A small image flow-matching model, trained from scratch: activation gelu.
Rows from block 5 of a small image flow-matching model, named by matrix and row number. Rows with one number belong to one neuron. Each number is 128 + 24 x the weight over its row's rms, rounded and kept within 0 to 255. All counts start at 0. Numbers have three digits each. After the name is the row's rms in percent of the matrix's.
After each neuron's rows are labels from the 100 images, of 14976 (inputs lightly noised), where the neuron reaches its highest value: "responds to" is what is common among them. Only what is clearly more common there than usual is listed. The data: scattered letters and digits in many colours.
# fc1: MLP up (model.blocks.5.mlp.fc1.weight, 512x128), inputs 0-127
# fc2: MLP down (model.blocks.5.mlp.fc2.weight, 128x512, transposed), outputs 0-127

fc1.165 093:149142177118146167142151139107109105184103114136163171124072136150118159137138124172115155140141155154129141141114091104123082151129140127134128153116144139158128163179139122115127167136147141130145147096082168129149083146167139136142112131111106168167125113103159126116108093123126146141135117152135106159116157150135141140085098112150082141099119143083157089107126132126086140117134
fc2.165 080:136074076114136126113095104115166152129124129135092098156159146116158108135132162107143090147137138106109104132095153135120177104121112128151154129137133132106124092070121131156160108096110131125099092109168137114138138147104126100143102171164126119086159151161116084126154164131126110126085127117135139112132088130104104136143133117136158093165144157166127146133113123135185088142101
responds to: red

fc1.209 073:125171133147157101122158114141122130150115084128128141131142151141130098156097108130135074139119155086109105134096100112147112115102149152131099109157102156110087113129126089062139101117132117115149128090088082118122131111103148122151132157138122120139114154091156143100145067119115110114155132125137128162114099098159137122136124130103116110156146118174096117103124144108148071120060
fc2.209 073:140091175129105128072131114150114102136100160134156166136090099128138146090143116117100136140145148147142154144163164160119157111116123140167135114130138120156120109159095131149127170143134137158106129130171206158134161141146117117083127062105123135118125114143090130172138151114121145112112156123110134082114157114143126147118115150122121111129100122097155103144088125149127148080159
responds to: blue; purple; black

fc1.182 111:134105159134108178151156133141146120116195127145157118093147120131141168120115124122142159151093140146103087134177142082142090127104116115135087146096077122152125142122141138157075141113110130149133100091120189120140150117116136128162120101097143142107076132101145165141105106117144152144118141114127103106085143067104122114128128143132135148127122142103136118117105099127169105109163
fc2.182 112:165157127115139077091107099073104120117132114125141102171144138110156116133172123138125116115151126120152160102109140152100145121163132118103147122140152148112127096142125071117172103134170130079082174145136130130153120144153112149114116130136125143170163114157118146143129165129110115102112092159141149118136079154154115124121108129162151168113132098119144128154103135124129162168066
responds to: brown; black; blue

fc1.505 103:094120143111133131124132087170111138144155101151105122117126115093109090083151148153123124142123146101130061141119138137119174092164115094134138124147138150136092106067152119107107094127147115146094181129125084144116116132157127136121093139150130123089111074073127130157110137112102154091153111137145137103141126135150166095135156140132142118141131106137123143167155113119094083097144
fc2.505 094:098149142114120100148117122097120126139145123110102140133125127146138150166127118092100145122155086130081162129146108112116108154131143157121133141117125134126171134152146183175115113118121147100126096128144129154108102056129120108127157110146131122120086165122086151064159103129104131114109143132077081163115172114130115176107144114124129143122132142129091179081111129141113117083121
responds to: green; black; brown

fc1.111 092:142130100186137133138096152113167109092121151117136111117141182125135105109061106118122173150141126169136129109139128120101133101107139126099164161086049126116129124131153107132131144099133150094143123136112144131114143138158151121150154164161156149074136129155148133122132157129121169119132129138143133138149103121161118090143126092103159105116153132152110155128160123075142077126142
fc2.111 087:125116155085135117148163111149085142154169116125127129136100097115111135145172142137116100083117108075127166168104148123181119158153155123162083086146176136141109133110085131102113090162129119144128176115152122154131123139128120125124107097133094124155111109116119085100095120141122129144167118109119149161104152133139163142130107145117102162152114118107136109142113150165116183108141
responds to: brown; black; blue; purple

fc1.126 100:119098127111139109131119178139099139135131135137094129128143104108167121135121115091103172126148103129125093121139111120129140137121123133110124134127129142157114149145181128108106104128090119143157134124114176139174130097141115137127080113154078074150083055129142148071101124130116152152098110097125099129145152135131085076121152109164125133121150150071100115100135093147133123107138
fc2.126 105:112132121126137144124146119132160126102141180130097130145115120099104095103136154094130099105106140126114169105143133141119107102167128100155111124122119116088140117132085085125141149125173169131100126129138083134120127181105145132118133169122129157085181188106111112160131085127156109091168098150139155093124121146092168137124134104100145113119137081183134138114114115102114140131146
responds to: red; orange; yellow

fc1.232 109:089163139106136142094116144182138110117060129092100124156069147147143149134192122100135150158117139125117090151111148134138127119143148121133144132139148128146150169125130146136099162124110146147105148141118175089154095139144132096101144145126104148118157144132100124150120140128158125157121167148142121109130107104082126121153131104108097113120139114093159109171117130139115149208112
fc2.232 085:184110151147130131157141108107120128150190102153144102127166117119135123135097136143108125102119096148170174111137105111152126146098094153130123119126112142091102112147131093132157099140156120084151102135144093135113142111117136139159104131103142151103104147115157134085116115104108160097130099146118143159142125145174111116141089147180150163131141182166083130092108154126142134085137
responds to: pink; orange; white; yellow

fc1.238 095:150214109110130160116142126150147110174131129120133096188122169124143156162153147114117098136120155118077134160116127091132149112124100127147163112150153112097155135117102123077155095119065122162135161115100093129118121156115120149143128148166113144088133139141128106148115082120115121152120149133135103123138114129108120129156093151115110141156143154104099085125133139109088110153126
fc2.238 089:124064154169129103147099131108113092088116128118103123075159086136116095093114098144132162135112096141172129100139132155124101127155147135115110129105084125129111125120154128163109151151186148130112102141145140142108127094134128119100096119098140125163118120152120154100179164135139119093193141131093139103101146119143139138124127123154140120131136142153179137105095111171127144113094
responds to: white

fc1.78 101:153142083142114139145130126124122082132113133125132151117076185143191100168109127135119140133103115122143172100128180109108097118090084107126127138128125103147110181119122137126126130155115117150121157123136137119085103135127104134141123136099112110150127123122127156156079114107157146170077107130150111114122097093109164114164073107125072135118123134095138130097159143143110138094107
fc2.78 084:139122158089119096139129135112134137124120100094109120156131106116134130128142107141097083095126136113122098149119061119136152145171126139156127104113133126110113069161121148184145137145145151089094130156150116104119142142101130165154136102149123122146122089122115105080192153155132157135140103119102157088142147163115097111120189151135162115124149157154107119168130099137123142161133
responds to: purple

fc1.275 091:159166146137108173114071113121143068144129119123135129100161081112113123117111094082088090123084098118106102149124130125122104154113112137135105144142148140107146107131176133167120126107108095123126152123185130151126107139104089124107122110155098139069140147096110148087144141135120112089134133167104115129154099101140099116133093110151125147111106119095130092147151121101157144140110
fc2.275 104:125129139093115077081153100133121109120124091142097146097153137114153160142125107139147177125112133136114193153130110089074134139130158133156145100134175124173111145107090117109093092128111129131121140137107132129156188117143140136165130140097121128158117128161119131111084096140136134088093106130144148154113088158090098143121100139152104124171170140103115105135123149130130109140146
responds to: yellow

fc1.117 070:146180104155135133139148137130125147120095127131099134180171130089136082145085120132165103109173127100137164150120101161100132123114114141053160133158104135141115135125161160118145140130174121105085132154122146126121138155146128114115112140130141126136140150111147129184126119089125119112105126127109131142102115136173161123143132151193121201124110148093112109152130137119141138137102
fc2.117 076:115087139082141142117108114142135147142157127117123091113103138164112177119156124109076148149087087138136099125147144138138135127164149092193115129118121079142139118089105118125146124128069135134158136127139069156136113106121117132127180107112096123119088111146115145109126156150111130134164099139137149120160098117125122126133142098125169065118127074142128146129110090128103112127146
responds to: black

fc1.283 126:090078122136169096115127106148119106145068139117107137142175102120132118112144114130138117118109161112114124166110120161084151164105137117136125103097100087127128124135120098185177121141091113143127120139112115141114146123132107141095126186086089130116150133162193110142120128151103082138104115125113146125152179161164155104130126121143115115108125128094094126141095119126162127151119
fc2.283 118:153120158121122118138088161110085147107131122139106133124125129130115159138193144173157165165111090168180086130141182068123119129124126114102150135100123134136168144155125117075108149143144131149138119118121095124099103163146164129163115112137139153107112144123123162101094111113141115108170097107118122118075156126108095119122092161117125150169125145155136123116115124130135141132090
responds to: black; purple; brown; count: six

fc1.90 108:085123118144163128167160086117140147096152108136106150129117089125117135129124159168112177144147103115110150118102149127144161120142109141151156109126147139119124151137097151071120159168142136111108122131133170160132139107150096157126122143140135129149097092080104193078060125115075120130110142128114094140142147131121131162144112138156119101149122097146143157152126114120091151146106
fc2.90 094:103146091093123103149097062162132117113102124183147157133127149097126116140135134118101120126097112128153105140111124134138141142147116078144153092099135122132204117155116093138166140129154116131110104138149123185101162147113119141168085117117119143119123122100111083132082150135122172177096141137135140103133167176143113114155127131127134124152136110133144159131121142160090110144126
responds to: brown; purple

fc1.237 101:150091133126101111099088147148146091142145106131108135184124110116166086117128130103147114138131133154091133134092135092136135118107132118140158115098128146136136108144160132144124109130175104115128082130140131151184087145079125160115133155118137126149120126140138118091152139139151103150090082147135140111098083104083107120144104109109116158104174114133164096142170124148135167095077
fc2.237 094:122156109119150140169154106118143159110110152117158127087125154155065138132114103110111121124108088119145137118133082122106149132140088118152091143123102135097141176095094106156169140114091143136125166126125146143091162088155119098131134109135105078143135137101121155169129112132098163125122173102123144116127114136151136154133101113150121101121060110129113156111124109132096117144187
responds to: brown; blue

fc1.52 099:110118146164058102137138188153093120117123096129108115103094122148116159129153110126122083105185121120156108127091129125121133140156129120131127136105114133162153153167147135142115152112138133134133100143117191146147129137153101114132119091143117127182188129148122168128115136133108081135168126197125103117138132172102166148150117140083142132121120140154165135138132132125120112115139
fc2.52 096:110150131104192134130129085090158133152109162126145132155157106111167114147117145143133174160085144118131152113138128122185139116099115121112133124126147125090103100108114127140156090147099125136126152142131107133110140149104139130127130169105152119110062125132154068140123134129133153111128140071097157163136140117135115102076152123156126134138118129121043132136101101147149145128123
responds to: pink; white; orange

fc1.447 104:095088134131135124157138123092134111107133151171143117110160114103080184133093165171129170116152118104122077125125138134127143120128136087128131119114150142139134125101120120101160119159115159101123129120127185200115160130124143164149115152109135156155127081115140137123140131149101094115141081133093108113126099135115106177124192114129133143130158114102095121108119154128136137093112
fc2.447 103:107125092102129110162187132149142097144094181187087159136094105116117165115114135148136134126088098115151116144123133071109112119135085158089119132162131123143100108131124110133138112142138129114141130079135095152122151144167093114086103082123145134152140123132126109120110110144145167126105140108089143138136129174153122174133128112140171146143148074137114127135125162129122111104160
responds to: white; pink

fc1.197 087:133078165150172131086136145136134163133140130140147142098154081139121132131121115124111116135157108136144132136089109167155109121171127118089144127110109120161095130143150127119119124160113150150117103150171119140080097183149101112143140177127132159155107132112080108112175126127155121120091141114149128097108153139124127174124149155108109149102130095151092112112198137132175128109131
fc2.197 087:133148070102084114150146129138128106109098123112107144154112178123154138120138146131131162140105141142114112119145168118132152094104139128145103141156136134107166152112123124153155117105132148123140156069121144109155154077086113148105151108143114116069171113159190144100104110137109132143178131138128156130137087125140135109150112108154120100141134162108173158139091113096119133165156
responds to: yellow; white; orange; pink

fc1.73 089:121134172078128118120113114148150134106100112111086106133129160127129098148082123136102125132143141124105118149140112133121119148133104110104126154128128134132123081127117137131086072139118108167085151148169158125161107091186102082089133096130129078097110140117076154106105171117132126116134143144113115119134159159120130173114171161088095128129120155149127121099125096139133090158133
fc2.73 112:137095090143126143145146139155090135147103153134132142092142122145107155146102097130132169110110108117170157094134118128102117080103115119109124139126149127130128157125115125129179164098081145129153124122133107140080189164143105141166127135105114120142153176160133188133101158147139151119075128119131128136138099097134095152160085145109104109088139112149142106129138133107172102133094
responds to: blue

fc1.482 113:114120143105174101108116147088124111116096091136106119162128117152096100140145170150126150153117143113135133104100126058121158091117111122131101116113115138124126105123141159099090155154129173145056149092152134169112138150080133160109119116164107164120152140114118109136143136126105109107118138144126175152153141108131123128138123085107137108158137094146155115101192137126123092149123
fc2.482 109:140128106155082136129145082151133165128175129130110137128152148096147165089156092096111145119124161124105101180128114146146112168139098102137173152138118137136109126159125111125185125162153116114171104153101107110127125107161140115122104150128168114109124131155168139120087105111126107148129113150175111126098108119186166087142112137137107126146106135093099156148088151119147141134115
responds to: red; black

fc1.467 097:164155121119091120079137154111171179097113127138120149147120151164117112140145116145120119131151121125139119163115171068145123146139168146141160147154144141121124107124108129157149170125127122164138111171118106119105144138134137135140116095131161110170133113132092138138127142150129124132138124131146179146160103122189133166109131121108095132147187132167114089125084124122077130069116
fc2.467 085:144130155162138129109114111144095125141105112114149150133135153109109150130134152134168099156149151118144133150145122167091117102121101144110100100110095131135094143126105168131115101084149161083141125113131137151191083119154153121141142131062137171141072113157116118142094123102126130158135160119106106158114150112122146166093166110123157110098117162177149135124127126145083129093131
responds to: purple

fc1.181 106:134158146163144126107110155113110101112121133115161091123142119133120138118129113147137151114166117111136115119136149151095157176123150069145126142155131141096138127114130092139132145124120154143118129101178131140133140121124140126176156124083148136141110122142080107121142152114063147149136140183112094157112083138152139106112098134143167114070144133148159181086104137078175140127141
fc2.181 171:137130130114135168153121111125164160167091139097129125144137129152147117120133151124131153095113094099126114158195112145172097077154110183101125170097102128151156155133123096108088142090119118107139122130124165128131126119120129163082122136148118108141118111096152114161154078126175134129140125132149185095131149131102132122147126133102142137181112124093088133144126133163105158123136
responds to: red; purple; brown; blue

fc1.435 091:110112083154120140166114133150127134129121132110203114135132139133150124139079154102105094152073133112135132164128177118151105103097090089162148148100132100127129147082116131176174166151121172139163138139132121161130154136119106118095107165129092144170151163112125143133086115131123121128108135154126135111138110111101150141131109098147105125100099092134145113098152102105127152107125
fc2.435 092:159133163096161101092103105165128157133152086184100132120108112129119152129156133130134108131168132192117100119123114097166129121124136142081133075128155143127112122150118124175123115095109092108100116105124128089114117145129160110128147101137197125095126110194138133127161148154141162114142124080128163123112127148099133138134156104112140155133125146127083098137143122147154126132129
responds to: red

fc1.355 099:133148143154134133106140100141132127113125115101119153121135128131117122129130102136157143142110120112120120034143141108137147112102142045171122116142162076151130134171149160145105151149128124129128137066148117161135131123134134135099128137117132142183115180163165137107165141121132125119081128135144136126135131143136155172142137165115118113139149106147082195122136092118149141123149
fc2.355 087:137119151071100115132116115145131161135155110132161154106122102107134110160124153088144151108131128179072163106145183120124137126109158125127133089094157123153157153144186102172159116119143113119127090128162138146127118125074118160123148102176099125119165081127129122118125100102127123098147126109116152128134071122112114116140102149157162127168107118162135145126124129168119146139137
responds to: yellow

fc1.380 082:112107141107183167095106127101090135128122129121139144124138074103117162128101108159107135100129132114134122164149126149139168124132138118148185127137131124179173145111170130096157137132095137153111119119088155138154145124111071140091109111102125136117118127137128158165128098132063131090115117163107133105143127124130138119142144113143149119161132138154093120168119104120110097196162
fc2.380 084:151140127142117102166172115140161138056149111162104114135104177114140121139139118133114103148143118121112114112112125173118100148131088122111128131136133130132097121155103112160095132102173142089179139123155118131110109136148200150160118139136114139143122143151122108045134152120172125126174108135157130135140105115102121139082126156113106132129142117102150158116128168118154157103122
responds to: brown; black; blue

fc1.507 085:118142151115093129162096150118120109100124168188134111142167130131146112117120085070086134111171145120109141159145120091133128126151115099101117159139122105095102128140116114152122136107110127171135132151143117143121163124139111131135128140113142144135160137136121170123131158084121087114152103155112110109144110118134157085163123109098138154083110093086087087077180129131140116120088
fc2.507 109:152086104128128141121163102106119122107147112083125149054104111126163138115134134127181093140119150138112146108160134115145139126131115106144126096138150123176186141086144145140115117124141100129078095137112180137125112162172112111113134175152115118136110134116113139084105141119151134107122099137131138158143119112065136158111124150119102122130141139094164144138099136142175101138176
responds to: yellow

fc1.178 101:150133161133116149115113109137108124155098175111163110144146118151148116114112118149118096130145148097139120159121112150135121167114135097119073138171147147123105100131126156161108150132092134162127160136132123114117152124097167126147117091163122138058127164118167168147087138111125119129122145160114071135144132105168155137086156081136078096141104120093143115145140159112156104121108
fc2.178 132:087149100097141140167160141145179143134126118125111121171111120164068182126104184152139154101145129143127081120146184167157114125134101127083157148094118134132127119148128150103157118136171113130119112150109137136109105133103097117119106102131158104136163102110100159138133153156120113128161093119140115101124140120117130161145104150172121189132118104143112120149139129120107167143122
responds to: purple; blue

fc1.445 086:123085097135126089130103132113113100122115131136112143098133099162177165108152148122161150158146138174126121124082139094097144127110112164148135145160098138125112151121123089097147155120121156135119110126115096149157087135121142098122145091072141100139093149148098146133131140143131130127167108155123071108131092118103145109138108109120120112085111140162143164121148160059165124108109
fc2.445 082:134186164141108144143140115120126169111096147138118081149101126107091132164113109146109102087130101078131135120169124137150120135153135101118099100085158131149138107110131147153089119136143093093145147127140155155119150097156130156152103149142120144119156106133126082122113114138121135142066133126141175149132181139147089097150138155122136122142153091115098091120097136181110147143150
responds to: brown; purple; blue; black

fc1.407 111:144127174135130159149136097144137133115101116151186126112155121147105196131119100137169127131102131117137158117143124116127132124131132157154116129125144090147133133151139128111168123120132148163115118072116108077121121120103159112125133117073099162190152141130125160134171113129118101124108111114144191117124087102104136107142126155101133113105130063134092107147130141094158154164133
fc2.407 099:152096104130130103097123126154122156120151129093129146132105128108092081114133153122136151137165142174114152104161143146103124098126116126111112108074122148130136141158122137170141076108141145091111069153103145127145117151121134137106115163157146165072090167156117111093101146130154149114135120105153143163129147134122133159147118116154175149132111176151144115135126130157092187114110
responds to: red

fc1.67 141:160079136145142109152133093115141140148125160134110130134138142147112147143166145159109117092107163062179114132116136115142084143124103151103163136164093135113156135118106167090086078121095124119150125133134129105115123134157084137129095143089120114141109131136149119148127136113149120190129124135119119119117117162148118132134168155099113111097108144082123150135077137141140064143094
fc2.67 150:154140148121127148079122152149132145123148077138143128158114126083151123112122097129143145133147105177049108127131141121116146119133129108141103118102138128136107129143159074178166169143130124136125112115128138131154124122100199117135176075161105145117137129142099138110117125128128142073124129115168128143123150083096114114120106120118137151150149137142130083114135112155144168109183
responds to: blue

fc1.404 084:105152149134119118117136162104136129116130121118106076102098128129099088135101153166108154134186107077092147106172128162133144154133106106081125153126075114165126092140096137115145135137170113127124130152107127136107145131117099073128124113161148141124182159159126115132131137150178145143130108114132129135152157124131165187121150114142137130148127155134095091149172114105151134161130
fc2.404 088:139119108119130131124088141153115125145110135129141119125154144128105174114125145091118170136102162125146112151087116085085118113110144134161133115146152127127109167104171092132134071119068148115126119117147119123154061094097155140116157163120094123143112118140122136125113122119123148089138173143161136142098121131138124154149097133152124083144158114149148147112054158140091107100107
responds to: blue

fc1.13 116:100174137152088134152105127102146130112111112141166140136140150135102149161127137146111148137136086131150184103078121125106163114158146096102125125140149149087117167109127117116129130087109119171157169095157144123091123166133145122122131176134098087111127118144090204114104119107139084132147121140167102134127139114144092141139136123123110120115174135140128127080153089108121121140138
fc2.13 111:112136109148132139114141114108111156071164135102180099114177123111129115142131133134132144105157151108154112125125149152127132184153152136172149114120143132088143134153108115142156143141174075135118134133124138115153156058114107138129104160162098125153110157084130142126147163102134108133138164144124124164121138131169126147111146151138130156119084120080108134128118159097185116163108
responds to: teal

fc1.118 085:114154126157113141136119147105110117128135121134145097158108156096075140125150116169101120130140107086105121139115132098121112101088134106145112144106082114162144176102113122115152123157071156143179110130140159161089060162144148170113114106155153123120093156096122129109179136106154137096136100138147123112099126136090164103136140102141121109149155142144129090152138117116149124110145
fc2.118 077:150095110089145126127131124152146126168117126137084126125118125144186099133105156095143132127121131161142135135126103159156152152157130139111151125165169146072075097152105169142084134089196111109080117127138133116136154105133091116142158152135107117129156102162132111157114109130093109139111134145122111163160106114133101149135117139102136173118111116140119178098120158161102119141128
responds to: teal

fc1.50 107:074100125130151128140100162127138136111112136128126118111136069118120146108156146102117135123120107123131100138152126143139176137135191132151148111110098165144164133139159163147097077134094120111092143107154112100119100141129074173120100138127158099151140106130163113134164110137133097142156130138113140120144106140094148102175108153178135141161106094116113148154143171096099151107105
fc2.50 102:147130145131134124130145109145062112130183148173150109149145166113124087111111125109122159111116116130135131094091098148144119099121142111139125107147129130084100080128093137147172114095141151132159118126094131164138140088130135128132165119101141139147114159096124121131127194114132178119089146120144118136102125103150114095183157118099120138102118108157152094105148108179141123104160
responds to: yellow

fc1.365 096:161154140143134140142146102107160128120079153085128181150131122126123197131123147157090139138120171132095087137125100143173148122120100121130113122150138140125108101131134166119155130184144129133103102082109136114134161156149144118136113144159066149076141131125095174118119130157094121089098099156132135125115133112144127150103143086142105110116128153130156103146120108153094114147154
fc2.365 100:104110121137149135163159087118119163154149119154100100130111151161098140126105157146089074104141144072120110120106189099108147124097111131125123131154147111130182140083113107142146141132141114141089116092144126128120105090120142086108127135159057136138125109131090124151135141129121098094113134158125121137114161115159135180118141104117153125134116100092167102115144123141131163166131
responds to: blue; purple; black

fc1.401 104:137129100148130139092141091133135162107086151167096131137116129164106150110105114166168088105161085103126060123136116174132126150101138138115118128141163109103162108101111119153139104141101140150116135100123148151113150130101119112101104090112170178135080129103120115155105117096099174145109135146139108160155108123164128136073139097131102111132145118112090161126103125131114111124141
fc2.401 122:123151124155120117139095171124113086092142117077176116127146118114175149151122164129127150143111154137144131156096153126136134113126117127144093141177094111122124148129096146110133125122164147116124154137125139125141093136187129113195157143144096084124132097151153142121143129152106106157104164134108127121129147122126108122157158135125137098086106125114224128114108122106103113166117
responds to: purple; blue; black; brown

fc1.235 076:146148150132175105159135154099106129164102144158166148142180157126126124168112145121144158138118138159128107114137137136088155136130141150087166164117126155149141136091154103134128092105141138157122140134168093135180085127087157156143128163125117070159151136173154113131146111159141105153124111129119132132142122138148118129095111156114090109157092147158148172098116123115096159123113
fc2.235 085:112132151123071166097128092099156125086139124096108123105091117117131132101150142139141125132142103107145141149132136152137138126139131089135086100118148109111132122153079141113160170148127104126152125146116151119088157126169097098125122070120118135085128114105103151162140144135129156114107144101137132133137188158153141126160149088147174170110147121098107087122160163185139123134115
responds to: green; yellow

fc1.167 093:127100109161182154144094123128137119143140089101142146097159147111108131109120122102133142128079114116091163096096137108111137141132153133110147134125125117138124143124158162126142148112128122131138139072148104159094135156130139121091127151152133116173109138167102130074141116145120147085117135143114147147142105132193139138171142207119128140110120142109109198105153137110147130087139
fc2.167 113:123109100077089139100143164107126122086115095155144094126121109170120124137116114147107135138195118130113173149162151153100149107126106100157126127127152131191111075114122119146133129144131104151119119202139137095138122141112080146119108141119099117114158138146104114139131148153139130087144119106149115109109141105078138131111100116135148162149168141116107093114148145146115136158172
responds to: yellow

fc1.428 135:157124191131093156145104170136105122114123109121153198140102103133132116121157149110136120104147158105137119180121129130155116150106122140156102149136142135125139111121154129164143175130165090106140131156130154160134127129142112160102110100132174102151092088090141114145129125131127127136106121147118121133159139137112146108092180091152113130133140087158165108105080093081101131147151
fc2.428 144:121140089135154088114118074109176120164085113131136081091122138118158119156107112167125132132121114168103103136159126121110137096138141116106144118105116137123130146117108147097107102119114139148132174123125138123120145122125146136160166144110099148094157185148122126150142123132099105130138153076133138163113113077162103097128097151098131128136118168071120156139185175148156139130129
responds to: red; brown

fc1.417 090:094074120134179103156133153141099135112124148102138134136138084120132138125142130141143141124125109130108095118126116197152185172130154122113103158137131127096134165163132104146119114097188096083146130127108099094138094144123131127121111129120110159099103143121166154159137136149096110139136114127101170131126134138129109107100134159125037149143149134120159131105101140133109149144141
fc2.417 092:162173145142055139092134123113136174129156105174118149109138169113106124135104150123072143121129137148145172130146109106121120098136106126163144106112097104107140153109140123125138122122092155157133107128117153143122111115147113119147155136131140065152157095140106148112114135114156129102136143113133098152173147105119168130124142108148205129110129149085081106159147142144145112159131
responds to: brown; black; count: six

fc1.474 108:145087177172128106083081122155127128102130113138113165108163108102110117155097118144104167160164134113158119164137160157147161156148132145141115134132064089112151165096143130181179136139136134150110185153103141157142118116120092152143123127117104131154089126159158132128127125130114116094152126093127102128101134129129183124149130122126102126142138156117104095115121121134120154141110
fc2.474 104:121167123077159126150138175114149154116137165144113086132152135172136144132144122122155081124085135163105158110138128112112073116107122103147122146101148156104127107124109124082068161120138162104163125122142126134103133146125175117138142094115086111107112125143108171109143131128100137151143118117109122140123118142113067145106117176136097146143122090157133157132162108093134118104169
responds to: black; blue

fc1.265 106:123113103154146155119144129144162203157113093156143181107111112103136098143148123125142159116178191097095138168102131121125141149121134118136172104157127144114178155117131133151126084149110095143128095109118091113150121129084152131163091108119116122124146119113125121080133088137130119106169150143137109085127135123078125132134139131099120123130160094119163128095132127162125109142115
fc2.265 102:129132134093101116136136119113101083129112126080109061110141150134141093155136156137132136126118101103151124116140130137127128127157149116114103124123095127154093064175135115136113185120169149100138174140134121144108142095120128177108120148152097155092122141146164119135154133128145137163144101108073143162125128105134148106148098084165144129126101172131108132158097159105163118110150
responds to: teal

fc1.291 095:130126107171089161133086141148148182153145117183163105118116067149106103127132101177147156108148122118124121131107119136143106100121152120109145137157125121145131142121127123073114126102166131140159164126110118158153128176091163183114134105119164157115119139107125115157099130125079114120138118117107152138108126128094110087167132149130097077161111132152122128167153131111141123117120
fc2.291 083:107122172081151115120156135100112128071135147089132180169116176091092170136128166097136095163121126145162154116128156157141140113134144111112145106132125118096160149137124162160117150181104131128095115094140144102116111076136102113107134135136105129131128097144142123102172125136141153098096142148162092151125100106146125160091095119131159168154128145135138131135103111111105123136132
responds to: black

fc1.243 102:136123122093132147145126161140134140129142122149153165136109100081110145156120134108105166132093160127100153134126126118103126123123149114135167132118123153129130117105142133124130126118138052161134108142145140135149141111157138096146087114112084093135139060150083135112157131148123116111106146135104137097119129081098103087154146127146096174074137080117139096115143115124074114181108
fc2.243 091:144080135161106112085117081133137134107124158124130146143135119126133093142159121111196114138134110097138115152114122140147164141116098126119120117133120121104126086109122121139150128128133142132153143097155105134094146116097100151083119110114173121134095157105142093157123136125132153180113112119159124142132119134154153140056119139120156108180097133109105168150112112088162091060134
responds to: green; yellow; pink

fc1.359 112:107188150127118164118146122102123096151109142122179115141155110098122126137120133159125124160161101116127135136073092164116171174118151097132160123148184151107117132125122093160119187121098123147129168110170130129120156152160138113130142148116114113110150118095126127093095111141083179148132110173136096145124136131097129135154127116135131112153144113138153099098112093163150109127103
fc2.359 140:140091107134135117121133139183131132115118125122123138117116132143144134097113116108159159079146152134108122122200139110140086092139101154116102168111086138177176135145172114162087131112110128107124056160085153115134141105139113144101120151138143098142108150134148129158151136105168124122095134101112156117084131126133134133104142113113152149097089149112106149146108089128106158128153
responds to: green

fc1.129 099:119053168161143119158118129133130172120111094105119143130121119082124135124081131087101153136099066164148107136106157070128117118131132141125135115115088160113119106114147137126147148099119092159169158126121145137122134151132134136120107148140063109136117138165129095100147122151136127102108150120130136142111116171104120121115129132117098116109112117076099155093155147111148110073148
fc2.129 091:146218126130118148099104147090148108095106104138156110120131135140119155106170141156127142129173205098124134120118118191149110091130130107134129147149170141120143133127101148107101107146144135113136098160144115132132106122119103100141121137101156161159146108058121149121129124125127130132121108102160105128099160103106118167115119147129134140151130140145127084102100113136074121151128
responds to: green; yellow; orange; count: six

fc1.308 070:156144130133124082124142118151086070085085120092155126143170118108163169110087155078146151106101121116115097165136102135114132077132139119122126093074141115101104104167105141132102124164108116170120152112115126103125111130132089121081111117134149122125160117130117099086112127145076134161144129101154154145134133125170132168126116138119109115132084106164129113126127114131137109133143
fc2.308 070:119109106064113122100098165111133139132110139159127096101110114151094095106214140134112133142129129119109148142130129099127137139155132115146145174172111143174107153120095111129147138117173148111146092108119100124062125105105164140123128157115124125138156133124120122163093139161126128119133161119130092122171116093098160102134137124087153148155153128110113127097127104174113161127110
responds to: white; pink; yellow; the character M